config.toml
arch = "convmixer"
train_examples = 36250
targets = ["total"]
norm = "batchnorm"
kernel_size = 7
widths = [256]
head_dropout = 0.2
init = "trunc_normal_002"
momentum = 0.9
nesterov = false
grad_clip = 1.0
cautious_weight_decay = true
decay_fraction = 0.4
weight_decay = 0.04
adamw_weight_decay_other_params = 0.05
Rows from block 4 of a small image classifier, named by matrix and row number. Each number is 200 + 30 x the weight over its row's rms, rounded and kept within 0 to 999. All counts start at 0. After the name is the row's rms in percent of the matrix's.
Before each channel's rows are labels from the 100 images, of 14976, where the channel reaches its highest value: "peak on" is the class under the peak. Only what is clearly more common there than usual is listed. The data: rendered dice on a table. In brackets: how many of the 100.
# pw: pointwise conv (model.blocks.4.pw.weight, 256x256x1x1), inputs 86-171

peak on: die with five on top (52); die with four on top (38)
pw.38,091,339,212,142,202,190,135,185,207,208,190,176,184,187,173,180,225,190,236,225,174,149,242,223,172,236,196,206,181,172,212,191,225,188,164,196,222,166,198,187,140,209,193,194,209,219,190,231,217,193,160,203,238,171,177,233,228,183,152,207,200,219,190,206,184,206,242,183,151,227,218,214,218,214,222,198,200,191,178,219,161,174,149,225,157,271,183

peak on: die with five on top (55); die with four on top (45)
pw.178,109,207,225,214,239,245,206,204,198,187,154,155,185,190,184,187,204,230,197,197,173,209,214,177,166,238,211,267,218,227,172,205,218,188,176,216,190,197,204,191,183,198,203,261,220,220,177,160,153,259,192,190,241,161,209,206,190,201,166,278,200,224,208,196,200,175,196,181,229,190,208,131,175,179,162,163,189,210,194,166,243,176,86,218,198,184,191

peak on: die with five on top (100)
pw.114,113,217,231,191,187,218,223,149,184,226,184,158,256,226,228,188,208,176,160,153,209,180,205,164,212,200,170,179,203,171,238,210,168,201,174,221,173,170,168,218,185,222,173,190,185,203,184,110,178,198,179,197,193,226,215,208,177,123,223,223,196,187,198,190,188,203,237,195,176,177,164,220,153,239,216,184,133,165,157,196,197,199,260,196,199,206,158

peak on: die with one on top (92)
pw.245,108,205,165,187,182,196,183,198,229,165,180,181,145,198,182,179,190,276,165,165,188,211,217,191,239,158,209,244,229,241,198,178,223,210,237,175,240,214,199,159,211,208,245,237,177,190,242,215,206,256,186,196,187,182,219,225,153,184,225,244,167,239,215,212,236,152,163,230,184,182,171,218,189,223,230,180,178,164,176,171,204,184,203,204,206,218,203

peak on: die with two on top (60); die with four on top (36)
pw.4,109,194,220,182,187,164,208,200,211,221,186,195,256,232,199,236,151,195,235,233,232,192,186,215,188,213,252,255,127,206,173,221,217,203,171,176,218,222,237,220,199,234,221,196,103,201,200,164,215,229,182,183,259,170,195,196,170,247,205,251,186,176,152,210,188,242,150,185,186,194,198,169,216,194,278,190,200,200,163,229,204,189,172,245,202,178,194

peak on: die with five on top (61); die with four on top (25)
pw.213,104,292,212,195,235,199,171,262,159,146,221,207,166,227,162,181,160,196,177,206,150,195,188,184,170,201,241,187,212,217,207,166,181,192,286,181,178,214,227,159,205,192,208,218,183,170,219,199,185,209,259,236,217,225,206,179,224,146,211,203,235,169,186,169,215,213,181,156,169,177,206,209,187,183,224,212,152,217,215,213,257,167,273,200,226,187,206

peak on: die with four on top (99)
pw.1,102,231,240,169,183,204,178,228,189,198,208,165,170,256,223,184,168,202,226,215,193,172,178,226,203,166,180,227,158,252,215,174,189,202,140,190,136,230,245,241,198,214,225,209,213,183,215,142,238,181,206,201,179,165,230,172,149,252,188,264,151,177,205,213,191,180,229,174,274,244,226,227,218,187,210,198,165,207,197,255,252,165,197,241,185,211,153

peak on: die with three on top (81)
pw.17,096,220,185,210,248,200,230,185,261,171,223,176,179,223,137,164,220,189,126,150,215,251,195,174,172,201,192,269,199,223,180,193,219,194,236,206,179,215,173,185,194,207,287,221,172,194,223,228,260,167,227,187,187,175,256,253,183,244,173,250,254,178,160,205,203,178,227,216,176,229,178,233,246,228,230,204,173,205,224,174,176,204,206,176,214,208,196

peak on: die with four on top (63)
pw.115,104,182,207,224,175,178,207,212,164,211,182,166,194,191,225,171,165,218,172,229,175,186,201,212,204,196,220,223,165,192,215,220,198,157,193,192,202,257,188,203,189,192,226,200,175,243,232,197,261,172,260,192,189,148,228,224,175,254,234,185,213,169,227,257,159,164,201,177,193,163,201,182,172,239,207,155,130,273,173,231,227,205,188,164,205,179,186

peak on: die with three on top (100)
pw.50,092,171,224,194,200,181,231,157,205,197,231,204,249,178,232,217,209,154,183,185,150,202,244,247,186,164,259,163,229,208,200,214,223,241,217,185,227,219,250,170,192,191,240,168,217,228,246,182,218,178,218,198,192,169,204,203,167,275,207,255,183,206,217,190,208,172,225,195,168,204,175,176,217,194,215,258,203,169,190,288,163,218,184,195,235,192,165

peak on: die with three on top (100)
pw.69,098,206,213,194,123,198,211,205,196,201,194,252,193,212,174,179,221,145,212,186,189,262,220,213,211,226,154,230,255,222,207,204,271,165,205,231,211,175,203,182,180,219,207,241,241,213,190,174,181,180,187,183,270,200,207,185,192,176,169,193,232,203,198,247,195,196,198,221,212,196,182,173,244,212,232,230,216,150,213,220,139,200,153,171,129,214,162

peak on: die with five on top (52); die with six on top (33)
pw.19,093,223,191,201,206,251,200,228,193,205,166,252,201,207,222,145,193,206,200,193,263,172,169,189,158,200,145,181,215,217,222,181,253,247,216,157,181,200,224,164,202,223,148,190,207,149,171,184,263,189,177,171,165,158,200,214,253,202,189,203,211,205,192,190,190,240,214,162,208,197,195,231,172,253,137,177,213,153,191,222,206,173,139,181,252,210,168

peak on: die with three on top (60); die with one on top (40)
pw.125,097,206,167,253,204,213,219,177,191,154,160,191,199,232,239,205,243,281,214,148,186,180,197,202,276,220,191,195,175,211,222,242,210,251,227,196,198,168,205,183,210,208,208,170,255,211,171,187,179,256,232,233,256,196,224,204,247,219,193,169,275,192,149,158,244,188,186,189,257,234,223,174,174,165,160,172,207,203,248,264,225,241,201,208,227,145,209

peak on: die with one on top (99)
pw.205,093,201,179,175,215,184,202,246,152,226,194,199,238,229,203,279,180,270,203,216,169,256,191,182,198,212,190,211,218,152,239,202,185,235,217,159,165,219,137,243,244,215,196,185,213,204,284,163,175,200,131,190,176,197,146,200,181,178,195,215,238,170,236,216,230,229,238,195,153,219,251,167,224,239,206,203,281,144,217,191,195,208,129,165,197,201,194

peak on: die with four on top (93)
pw.47,117,202,237,202,208,153,216,197,185,200,210,127,205,166,169,175,210,151,183,238,162,189,177,258,172,175,226,214,193,157,230,191,218,207,251,177,215,160,230,178,217,195,202,157,145,168,206,157,268,203,171,197,246,195,167,163,212,138,138,226,238,166,235,184,164,208,179,192,188,157,239,206,206,232,170,198,187,125,202,183,200,209,196,210,199,240,188

peak on: die with one on top (43)
pw.138,104,206,174,211,230,224,225,216,236,215,131,195,270,253,209,224,223,191,229,223,173,207,181,209,183,215,230,177,201,195,170,215,268,177,176,210,184,223,182,233,192,137,158,174,243,192,185,199,240,228,208,190,220,213,223,151,128,182,233,250,170,181,236,125,153,175,222,192,284,188,192,185,212,187,255,244,226,166,263,203,170,266,198,197,210,222,74

peak on: die with three on top (86)
pw.235,117,176,243,204,232,197,214,164,151,174,195,190,200,167,192,160,226,101,185,215,179,212,224,177,197,188,183,177,219,156,194,192,241,211,232,211,235,246,188,187,264,179,165,175,239,175,208,185,218,166,213,193,174,188,152,220,153,146,193,209,196,149,191,181,229,210,192,216,194,163,239,142,196,209,210,268,224,210,221,183,181,192,190,197,211,261,214

peak on: die with three on top (52); die with five on top (36)
pw.65,089,156,194,238,147,186,227,198,242,217,168,167,229,207,206,261,203,174,228,188,183,217,222,184,193,184,207,174,187,181,177,223,205,248,175,142,172,199,240,186,201,198,200,198,219,236,239,162,215,231,156,205,204,166,200,162,226,196,207,257,161,196,158,173,223,178,177,220,201,268,137,228,173,153,202,147,178,226,222,256,240,221,178,218,188,189,173

peak on: die with five on top (73); die with six on top (27)
pw.145,105,219,180,186,178,157,197,210,173,177,195,201,227,224,177,178,207,202,217,206,237,180,226,167,161,283,220,219,179,197,237,224,252,138,220,177,279,210,210,191,202,177,174,197,238,242,219,196,176,219,194,219,214,205,193,225,196,178,162,187,194,221,186,168,213,198,148,178,205,239,230,153,215,182,221,214,260,221,188,219,182,230,229,159,226,213,178

peak on: die with five on top (87)
pw.144,105,242,181,212,262,166,187,214,177,195,174,223,199,169,243,235,190,150,242,167,197,243,202,212,222,203,227,195,221,246,128,197,144,174,183,177,203,180,255,163,172,209,218,135,264,125,183,145,186,178,194,187,220,158,203,205,198,179,204,157,185,228,176,187,164,241,212,142,210,167,218,217,180,184,243,161,238,163,209,235,217,205,319,221,169,170,179

peak on: die with two on top (34)
pw.71,093,173,256,174,205,182,201,183,229,198,242,203,163,238,215,177,220,213,260,176,189,194,206,188,224,257,211,160,212,225,164,193,241,205,187,206,206,143,256,207,161,226,201,188,236,162,155,210,180,165,200,181,171,240,179,220,185,166,217,217,175,190,203,178,235,174,208,172,236,221,226,152,220,230,208,175,221,245,182,202,278,204,257,296,228,191,208

peak on: die with one on top (99)
pw.128,102,201,205,239,244,198,172,244,203,200,178,199,209,158,193,263,218,281,171,113,213,210,215,221,208,138,240,172,223,212,236,176,197,171,194,175,257,140,245,245,195,177,173,192,213,203,213,177,240,205,162,189,244,229,209,221,202,230,187,196,182,176,210,167,218,243,232,186,205,244,178,242,197,169,232,186,203,215,172,189,201,199,257,158,232,187,175

peak on: die with four on top (53); die with five on top (26)
pw.223,100,234,232,206,204,232,167,238,220,196,198,186,193,221,164,220,242,197,175,204,213,198,176,202,168,203,185,222,226,200,244,200,193,205,216,173,182,181,181,222,227,209,214,168,198,248,224,183,177,166,215,133,231,209,207,211,176,190,155,280,193,202,241,215,233,169,201,151,209,210,156,201,247,242,192,172,244,222,205,188,230,130,180,215,237,213,201

peak on: die with three on top (81)
pw.61,098,189,194,228,195,263,213,190,232,167,225,235,172,150,189,183,198,188,210,184,181,240,198,181,229,167,190,188,235,182,191,187,230,220,229,160,189,192,185,209,220,195,257,187,198,182,222,180,184,178,224,173,180,209,193,177,249,138,177,145,221,236,215,203,218,173,164,178,256,208,182,207,229,178,155,200,192,163,215,170,220,227,200,203,138,192,236

peak on: die with five on top (84)
pw.196,107,241,189,229,206,174,147,196,195,177,192,217,168,191,184,250,198,239,243,130,201,185,180,210,158,183,261,220,203,223,242,170,185,271,178,184,209,190,256,186,169,169,211,248,168,197,190,162,219,244,192,215,176,214,216,203,210,209,206,259,201,243,151,238,201,274,196,234,188,244,238,222,206,156,232,242,173,224,247,213,166,196,205,175,216,266,202

peak on: die with two on top (70)
pw.252,110,185,226,163,207,158,264,229,172,196,219,152,132,176,211,232,148,192,264,176,205,230,139,199,166,222,184,262,174,192,184,197,229,266,192,187,181,235,191,181,205,171,191,215,185,205,215,197,171,193,238,185,187,244,215,212,238,228,226,261,239,149,188,196,209,218,207,221,222,242,168,182,210,171,213,201,207,229,180,154,186,192,210,208,238,141,221

peak on: die with one on top (93)
pw.143,097,186,204,196,195,210,213,160,252,173,143,234,169,229,216,169,171,267,265,198,213,165,142,206,209,181,201,203,190,188,239,246,224,215,218,181,155,180,226,210,190,222,250,242,167,156,201,233,173,261,196,244,195,197,164,205,188,209,177,186,238,233,239,221,215,190,169,187,216,210,210,207,180,192,181,241,158,169,157,162,190,192,233,231,233,185,219

peak on: die with six on top (49); die with two on top (28)
pw.106,110,299,142,211,210,259,189,161,196,207,219,224,211,193,202,211,212,147,186,246,176,211,197,179,203,230,145,219,188,246,154,169,224,207,166,205,206,169,182,227,209,210,191,167,179,153,248,173,236,220,179,173,201,189,161,178,153,230,175,131,216,171,193,225,261,175,183,226,214,212,207,178,179,182,216,197,208,229,196,215,247,204,236,147,202,229,185

peak on: die with five on top (80)
pw.68,103,206,185,227,189,209,239,210,235,204,167,238,212,179,237,196,200,163,190,226,234,183,199,153,225,181,172,203,221,222,174,189,159,237,227,224,216,185,212,208,144,182,196,246,139,163,181,139,189,197,200,193,169,158,195,235,214,227,224,167,228,253,240,161,163,226,197,166,201,213,173,180,192,142,222,188,236,235,190,197,207,196,197,192,226,180,236

peak on: die with five on top (99)
pw.37,107,168,198,184,219,180,216,243,244,171,192,135,187,188,173,225,270,158,209,137,204,182,178,177,220,191,239,210,238,194,183,189,163,189,175,137,196,180,181,143,207,153,202,207,245,245,196,157,212,214,209,167,187,198,243,222,193,177,198,234,234,241,220,203,207,209,209,172,157,214,219,197,160,175,240,220,194,190,244,189,217,174,264,195,230,212,188

peak on: die with four on top (39); die with one on top (38)
pw.221,107,204,222,190,184,249,163,196,153,255,178,206,288,201,177,157,242,244,222,199,169,177,207,218,209,253,237,179,172,197,217,225,176,229,216,151,229,219,252,175,214,201,223,224,165,164,206,172,212,197,223,188,192,234,148,184,215,221,208,178,189,185,184,164,188,205,193,218,156,209,195,177,250,197,176,184,192,195,192,253,151,187,171,181,178,265,240

peak on: die with four on top (78)
pw.229,096,219,204,235,245,221,192,180,145,190,237,203,168,206,170,228,157,229,251,182,179,216,183,182,185,213,244,176,187,203,131,194,206,226,181,200,181,158,208,207,228,208,197,198,210,239,253,184,205,220,178,213,206,234,234,185,213,178,201,236,258,188,180,239,167,195,228,153,231,218,176,211,186,232,203,167,166,207,204,197,196,137,203,243,238,185,189

peak on: die with one on top (97)
pw.180,102,196,241,213,217,205,191,209,167,166,147,213,186,221,226,205,212,235,257,118,225,178,235,170,225,211,219,178,185,209,180,228,176,106,197,176,242,230,253,190,221,237,207,225,194,186,184,172,205,229,173,209,226,169,157,177,280,177,166,262,242,254,201,232,207,236,175,237,262,240,192,186,211,232,255,197,250,274,264,203,186,155,219,122,164,238,211

peak on: die with three on top (55); die with five on top (36)
pw.82,099,215,188,191,300,220,201,227,239,169,157,254,165,166,207,223,171,155,200,139,141,238,229,225,211,173,218,262,199,217,181,177,232,212,232,178,149,208,196,209,243,254,189,187,214,206,162,200,151,181,223,239,181,236,250,169,175,229,250,227,240,169,171,169,166,193,184,263,190,246,181,200,182,175,244,189,208,199,223,167,284,206,242,182,244,188,176

peak on: die with six on top (91)
pw.211,099,211,208,175,243,160,155,184,209,199,171,186,233,217,189,193,219,196,206,222,203,233,213,229,181,210,178,208,158,151,196,197,207,198,234,208,206,237,217,227,192,168,217,211,224,193,187,235,165,178,213,168,201,183,208,177,262,201,192,200,217,177,183,201,231,173,247,154,201,203,211,204,199,233,274,212,236,191,207,151,132,214,205,217,212,125,231

peak on: die with three on top (61); die with four on top (29)
pw.234,103,251,178,197,170,225,195,187,197,227,238,176,194,152,242,164,132,222,177,174,194,210,183,174,251,194,267,184,210,195,203,252,227,237,167,203,210,194,142,169,153,235,199,219,199,209,171,168,199,207,234,201,207,174,191,187,178,183,206,177,246,176,214,195,202,228,224,180,209,210,219,163,173,200,169,193,189,154,227,244,209,195,209,235,201,224,224

peak on: die with one on top (84)
pw.78,107,173,242,268,257,251,167,190,189,235,187,180,181,223,174,259,195,210,195,196,202,179,193,186,209,178,191,235,196,209,168,180,172,171,133,257,240,210,201,206,250,166,225,186,206,190,265,193,172,265,286,198,240,202,196,213,184,234,238,158,226,169,221,140,167,153,199,185,198,203,195,133,209,286,233,246,241,211,161,183,226,206,198,184,211,187,147

peak on: die with two on top (91)
pw.116,105,158,190,221,197,201,221,249,179,212,202,162,173,227,215,232,144,239,139,184,221,165,152,173,179,246,208,186,207,216,246,158,189,191,217,213,202,198,161,186,285,248,213,178,175,160,210,210,209,200,288,206,208,215,291,264,194,189,216,185,170,192,221,147,202,218,196,252,199,151,218,237,190,144,197,187,219,181,194,182,150,198,171,197,186,185,219

peak on: die with one on top (65); die with six on top (33)
pw.124,099,238,228,167,254,161,197,171,238,236,174,120,193,240,284,189,194,240,245,223,150,194,258,145,203,197,178,168,183,169,232,168,220,165,177,191,168,210,220,264,214,178,208,234,195,193,216,226,178,225,255,209,175,244,169,201,169,224,192,200,171,190,210,248,179,226,199,184,253,214,189,191,180,201,213,207,215,181,242,164,193,205,154,223,190,221,215

peak on: die with one on top (100)
pw.42,093,191,206,188,222,280,224,203,191,204,147,187,200,171,246,195,178,242,217,164,151,188,147,190,208,143,253,174,193,213,180,256,189,163,159,187,184,160,222,266,207,173,222,155,174,220,208,207,198,174,185,160,161,160,198,193,171,201,194,163,192,185,144,158,184,247,257,183,247,207,183,204,204,225,156,217,174,148,174,167,180,196,206,195,226,217,264

peak on: die with four on top (86)
pw.246,119,263,211,193,236,258,195,202,195,208,212,135,190,222,200,227,232,288,184,227,155,186,186,210,167,187,210,226,197,258,142,198,164,194,143,152,185,165,179,214,188,231,222,222,166,196,214,151,207,182,168,242,234,195,191,221,208,163,156,203,200,202,211,211,199,214,202,193,214,174,182,212,177,234,208,211,231,159,191,213,245,226,322,217,227,305,183

peak on: die with two on top (44)
pw.216,106,183,187,211,201,200,124,200,197,160,229,216,196,174,157,197,186,121,197,177,189,249,188,210,197,244,201,165,233,199,198,175,197,159,197,216,163,184,219,224,258,218,214,207,221,252,190,204,201,199,247,217,253,197,213,228,218,239,176,245,217,167,205,165,206,196,195,222,257,163,216,223,210,206,223,236,175,196,182,182,204,246,188,209,197,215,288

peak on: die with three on top (89)
pw.247,100,210,199,204,154,171,195,166,211,215,210,166,275,164,189,193,302,195,193,201,207,201,197,232,200,249,252,231,195,215,193,193,188,208,250,223,217,239,242,172,197,178,193,185,104,189,223,164,214,221,227,156,248,209,180,208,193,279,167,217,197,256,184,206,197,251,228,176,171,172,173,195,193,189,172,233,190,195,181,192,183,176,105,239,259,163,195

peak on: die with two on top (66)
pw.100,105,135,210,159,200,232,222,222,205,202,238,218,346,188,208,196,185,193,206,211,179,182,229,239,205,224,155,230,226,186,210,237,208,182,165,202,232,236,200,178,194,198,191,180,219,206,189,205,228,187,175,211,159,194,249,189,210,176,210,266,197,146,169,179,182,176,183,214,167,185,226,207,196,159,173,194,190,226,194,170,168,179,209,242,129,258,173

peak on: die with four on top (78)
pw.95,096,223,153,177,170,210,185,220,183,199,217,188,195,230,135,168,190,205,195,273,166,212,230,146,153,173,200,271,225,196,202,193,197,182,176,183,257,111,163,187,174,202,261,206,217,181,219,194,161,200,218,257,217,211,202,186,192,226,217,297,207,183,186,191,138,164,223,184,203,235,200,166,182,179,196,160,166,177,211,258,169,206,269,212,260,185,208

peak on: die with one on top (97)
pw.94,093,192,178,216,159,209,155,208,230,219,180,135,201,278,195,194,209,248,207,205,195,181,181,177,195,197,199,198,218,222,176,283,192,218,156,194,221,252,268,250,120,233,157,253,183,272,262,213,203,241,178,169,192,199,195,215,211,218,174,167,194,200,238,252,245,204,172,266,234,261,216,176,227,211,182,152,192,171,256,222,184,207,202,218,164,200,157

peak on: die with four on top (82)
pw.48,099,195,263,224,239,188,194,120,184,194,214,188,243,250,188,194,181,127,202,189,173,184,193,158,161,242,204,227,180,200,177,218,231,200,176,221,209,182,170,171,167,245,252,231,200,210,192,130,196,187,180,201,226,186,231,210,215,180,201,234,190,203,235,231,190,248,216,235,224,181,192,207,174,174,223,213,208,152,197,144,107,191,162,206,186,141,186

peak on: die with one on top (100)
pw.226,090,222,192,228,226,213,222,201,192,163,207,173,141,211,181,234,247,286,185,211,223,214,188,212,218,223,244,233,161,172,191,195,165,175,212,194,155,190,214,247,199,189,225,262,142,193,178,178,167,211,210,164,134,123,208,164,202,159,157,155,221,210,232,139,216,244,214,229,222,243,202,242,245,201,195,236,188,210,223,174,169,193,136,238,221,188,198

peak on: die with two on top (81)
pw.217,096,186,223,135,155,179,217,157,182,197,197,182,200,262,186,212,143,186,246,244,219,184,186,211,229,241,211,238,220,239,165,166,181,200,219,224,174,261,239,172,220,176,228,163,144,198,197,211,199,189,200,251,216,204,195,182,210,200,202,179,207,176,226,170,230,225,222,186,222,232,181,188,217,211,200,192,202,129,213,178,191,205,110,175,204,202,216

peak on: die with five on top (74)
pw.183,094,278,230,179,139,198,221,223,207,270,192,187,193,216,173,198,228,154,207,133,241,196,186,155,204,197,208,192,191,219,215,205,254,234,190,177,248,149,207,196,150,176,195,207,196,216,180,147,152,219,221,204,155,193,185,199,204,215,155,189,184,165,168,217,231,159,226,201,201,221,210,256,181,195,196,179,211,184,178,192,185,118,163,202,180,191,196

peak on: die with two on top (36)
pw.218,106,218,209,201,181,205,186,197,233,159,220,207,182,203,184,175,178,201,214,260,154,181,218,197,204,204,171,161,200,164,270,185,185,238,204,187,225,227,236,225,216,184,187,160,195,215,197,176,195,203,208,202,222,207,197,170,132,203,231,262,161,202,218,245,223,148,186,207,270,142,240,178,235,201,147,179,184,201,206,185,203,204,222,170,199,167,204

peak on: die with five on top (65); die with four on top (27)
pw.173,105,238,199,195,211,212,144,229,218,197,224,194,185,221,188,180,145,165,209,221,166,212,173,216,242,158,207,187,162,211,209,228,206,161,150,138,173,201,204,164,259,196,179,230,187,236,184,204,169,210,198,204,270,209,214,234,192,260,185,231,191,183,218,201,177,212,264,191,204,179,218,160,215,217,227,246,145,230,235,221,282,204,203,255,257,251,226

peak on: die with four on top (26); die with six on top (25)
pw.202,106,230,210,205,221,243,177,201,161,180,218,245,150,177,167,156,177,226,188,214,159,204,250,197,203,217,220,196,234,260,172,158,227,208,206,216,224,154,176,167,227,229,213,243,146,146,210,166,261,190,247,177,219,183,207,196,204,228,172,201,194,165,278,260,186,198,163,205,197,204,188,152,163,185,178,139,164,234,217,199,236,204,230,191,252,241,207

peak on: die with five on top (43)
pw.163,100,210,201,206,208,193,213,237,245,185,185,191,228,152,159,271,248,158,153,245,219,211,180,208,205,160,194,231,223,205,146,237,202,209,223,244,175,264,215,172,182,203,205,196,219,240,205,169,160,158,210,169,251,193,241,242,223,180,158,184,209,225,149,207,229,168,168,204,212,257,216,212,144,237,187,232,198,211,239,176,204,184,161,204,161,157,145

peak on: die with three on top (100)
pw.21,102,216,176,190,184,175,182,201,216,192,85,276,209,177,240,160,186,103,199,162,174,230,215,204,176,210,191,197,229,194,182,224,172,208,192,218,195,193,203,196,219,210,219,175,183,228,232,166,240,238,213,182,191,194,196,208,148,186,233,172,201,144,190,192,174,194,180,226,168,156,177,207,171,222,194,177,202,172,170,174,180,207,175,201,173,218,250

peak on: die with two on top (74)
pw.250,099,234,180,204,181,249,178,215,195,195,225,163,177,191,198,191,143,182,246,192,208,201,209,178,219,246,180,216,204,194,200,177,226,209,243,202,188,179,209,155,229,171,174,187,197,205,217,202,280,171,252,199,228,233,216,260,149,263,199,202,239,184,184,260,200,222,215,176,229,187,206,213,186,201,160,190,192,242,201,214,211,174,152,208,260,204,194

peak on: die with five on top (46); die with six on top (45)
pw.7,093,205,179,192,211,191,214,247,233,197,190,188,229,226,218,173,222,224,153,199,259,185,163,243,261,202,206,244,212,147,161,177,196,142,197,191,189,189,203,203,147,182,169,196,204,234,185,156,229,173,193,189,138,185,172,164,187,213,203,184,222,227,245,194,260,162,227,197,155,176,206,201,231,180,140,160,223,186,174,215,255,166,169,179,192,236,143

peak on: die with four on top (89)
pw.72,111,198,187,209,205,196,172,144,194,194,188,208,250,198,184,193,220,191,202,217,222,195,187,210,226,178,185,261,188,200,210,182,234,231,174,233,230,200,178,202,185,231,164,144,164,210,207,168,245,137,211,198,236,242,196,207,171,203,161,186,187,188,214,234,213,180,245,217,184,209,205,219,164,132,218,175,217,182,237,195,175,221,171,171,212,269,218

peak on: die with three on top (60); die with one on top (29)
pw.24,087,180,209,231,222,192,247,200,186,185,194,199,271,199,197,222,244,178,224,145,235,230,172,226,213,158,237,227,158,214,179,231,255,218,202,149,205,230,222,211,202,177,196,205,168,233,215,202,200,151,151,186,198,170,191,160,252,208,175,180,185,185,256,197,219,221,234,200,198,249,181,219,205,200,178,154,218,175,261,169,239,200,184,198,225,231,167

peak on: die with four on top (32); die with five on top (31)
pw.58,111,272,161,202,230,204,169,144,149,210,227,198,214,234,170,237,225,236,223,230,233,166,143,185,164,207,255,221,234,233,224,157,187,232,193,192,221,160,206,234,199,178,217,242,242,193,205,219,181,228,176,195,266,193,205,212,212,180,202,231,211,216,223,187,216,206,198,195,182,184,186,195,175,227,210,197,148,159,209,173,206,138,269,196,229,189,178